Weights of a small self-supervised image encoder.
Training: ademamix at rate 0.00145, 16100 steps, batches of 128.
Rows from block 8 of a small self-supervised image encoder, named by matrix and row number. Each number is 128 + 24 x the weight over its row's rms, rounded and kept within 0 to 255. All counts start at 0.
After each channel's rows are labels from the 100 images, of 14976, where the channel reaches its highest value: "patch colour" is the nearest of a few named colours to the mean colour under the peak. Only what is clearly more common there than usual is listed. The data: seven-segment displays showing three digits.
# conv: 3x3 conv (model.blocks.8.conv.weight, 128x128x3x3, each kernel summed), inputs 0-127

conv.46 [116 111 127 100 177 168 125 104 102 145  82 128 138 139 136 101  99 131 121 135  96 102 144 111 126 161 134 109 104 151 147 123 115 148 129 139 129 135 109 142  73 102 113 130 128  92 102 138 114 106 133 101 144 130 139 136 111 110 119  90 111  80 106 136 111 109 120 115 108 125 104 113 128 126 151 150  90 131 147  83 147 134 182 108 123  71 131 125 131 122 126 126 121 103 144 114 131 133 100 150 100 102  73 142 106 150 165 118  73  67 171 149 100 164 130 118  80 111 103 105 127 143  81 146 128  99 101 119]
patch colour: black

conv.109 [115 168 119 144 146 126 124 124  87 116 104  95  72 119 146 155 104 112 161  97 148 103 136  99 148 146  85 160 114 116 133 137 128 155 135 146 135  65 124 123 160 104 106 123 130 133 154 111  93 121 138 153 139  92  80 149 128 130  91 156 139 127 124 118  94 121 140 122 129 141 105 105 123 156  81  96 133 124 148 146 108 122 160 127 134 125 124  93 116 156 130 124  71  77  90 125  87  70 138 177  88 104 128 148 123 152 127 111 128 101 109 149 110 159 121 148  84 151 124 118  90 143 126 142 121 109 139 140]
patch colour: black

conv.6 [140 110 123 138 120 152 136 142 147 100 113 119 148 157  80 117 111 126 114 119 110 130 126 106 118 145  46 116 106 115 166 106 133 110 122 111 140 143 122 117 119 120 124 128  74 142 147 117 125   0 131 109 150 142 121 111 134 128 127  98 108 116 113 119 151 109 119 119 121 147 127 111 130 119 142 114 145 132 122 109 126 152 139 135 114 103 138  96 116  97 149 113 133 137 117 135 101 114 143  91 124 138 125 124 150 109 132 102 129 113 129 100 104 146 100 130 148 104 124 113 111 126 102 124 132 143 129 134]
patch colour: green

conv.120 [143 106 117 154  92 126 141 123 148 124 162 102 111 125 149 141 144  99 106 113  69  77 115 132 179 114 139 134 162 104 150 126 121 114 100 133  99 199 104 146 163 122 143 115 130 147 115 114 120 125  84 117 124 129  78 110 119 114 126 161 117 136  98 109 107 168 115 129 172 110 132 156 130 154 108 140 128 116  89 104 155 120 133 145 142 145 126 197 116 134 115 138 103 121 145 152 107 175 140 107 147 151 129 148 120 113 100 189 158 146 115 102 136 169 119 134 169 174 130 125 101 113 122  95 140 133 123 131]
patch colour: pink

conv.39 [150 103 108 123 113 108 146 137 102  94 127 112 122 132 138 115 110 149  97 183 109 118  99  69 109 125 136 102 115 101 155 139 103 134 107 136 120  89 151 129 114 106 141 102 153 115 152 136 134 141 130 109 162 123  97 112 127  99 142 132 117  77 167 128  89 114 110  94  94 119 132 117 116 120 146 138 144 129 156 170 112 134 134 129  80 133 130  75  91  91 104  39  93 107 160  87 107 100 138 147 103 150 129 130 109 134 105 121 128 118 117  62 115 122 140 120 151 111 148 126 115 106 118 148  95 110 141 128]
patch colour: brown

conv.58 [121 117 172 155 136 167 153 157 170 107 144 140 137 136 127 136 114 136 126 136 137 138 102 140 136 129  52 157 133 166 152  87 129 132 110 111 143 137 129 104 140 121 143 124  74 121 130 136 120   0 124 104 114 135 148 140 139 173 115 147 144 132 100 126 144 137 123 125 119 134 134 111 157 122 124 104 153 124 158 120 147 141 125 134 132  99  92 120 126 124 131 149 140 117 115 122 129 123 120 140 140 139 101 130 123 131 143 132 123 122 148 107 156 142 134 141 120 105 164 128 137 135 117 117 160 137  85 127]
patch colour: green

conv.125 [ 79 128 170 117 170  92 151  97  90 101 100 142 110 120 129 124 144 124 117 130  93 127 116 109 117 188  93  93 118 130 143 127 125 180 115 117  92 107 152 132 140 124 132 129 122 115 145 105 150 134 118 158 137 141 123 103 150 161 120 113 109 137 103 110 149 140 113 124  80  92 134 100 128 120 137 143 120 107 125 119 121 104 129 103 120 135  95  98 110 118 160 121 149 127 149  93 132 110 112 107 103 139 142 159 177 127 144  74 104 114 137  83  99 118  47 122  60 111 105 124 132 144  81 144 115 135 126 129]
patch colour: brown

conv.83 [121 206 160 131 147 124 138 164 118 114 119 134 145 149 147 125 127 173 123 164 148 120 139 111 154 181 130 156 117 113 155 127 117 111 108 118 120  85 158 142 142 136 126 147 141 128 129 133  93 131 163  79 117 152  80 136  93 129 114 178 179 127 136  78 141 133 126 114 188 119 137  71 122 134 114  96 132 104 118 148 118 155 151 127 124 120 153 117  94 126 125 156 111 184 111 111 100 112 123 156  87 129  90 115 123 123 120 123 135  98 157 110 124 173 151 143 107 153 139 139  99 115 140 143 125  98 133 143]
patch colour: black

conv.126 [126 145 175 110  66 109 116 118 122 135 129 109 100 108 155 127 127 134 130  64 140 104 133  96 165 158 102 169 138 133 148 134 148 145 100 101 167  96 125 145 129 150 124 110 122 100 148 111 112 122 133 130  53 102 119 129 128  96 136 177 158 125 153 102 119  68 124 120  80 102 109 130 140 147 147  58 113 140 107 154 140 117  97 124 117 144 117 115 131 149 136 107 132 110 126 132  68 113 107 115 114  99 106 144 144 143 108 145 148 116 132 113 123 155 116 121 105 116 119 116 127 123  58 115 118 123 105 117]
patch colour: black

conv.99 [121 179 184 141 105 140 132 128 100 125 141  97  88 114 126 119 112 108 142 141 123 114  83 113 122 148 113 156 102 133 147 139 121 113  65 136 149  85 127 139 162 123 134 119 145 101 103 144 106 108 127 148 101  93  75 110 125 121 118 178 130 116  82 116 130 103 174 133 144 120  89 102 131 165  87 121 136 109 104 137 114 133 146 103 121 121 126 135 109  95 122 115  98 101  91 114  88 162 154 136 105  98 119 154 115 120  60 135 147 113 127  85  96 161  96 110 111 120 132 147  83 117 131 131 143 130 149 119]
patch colour: black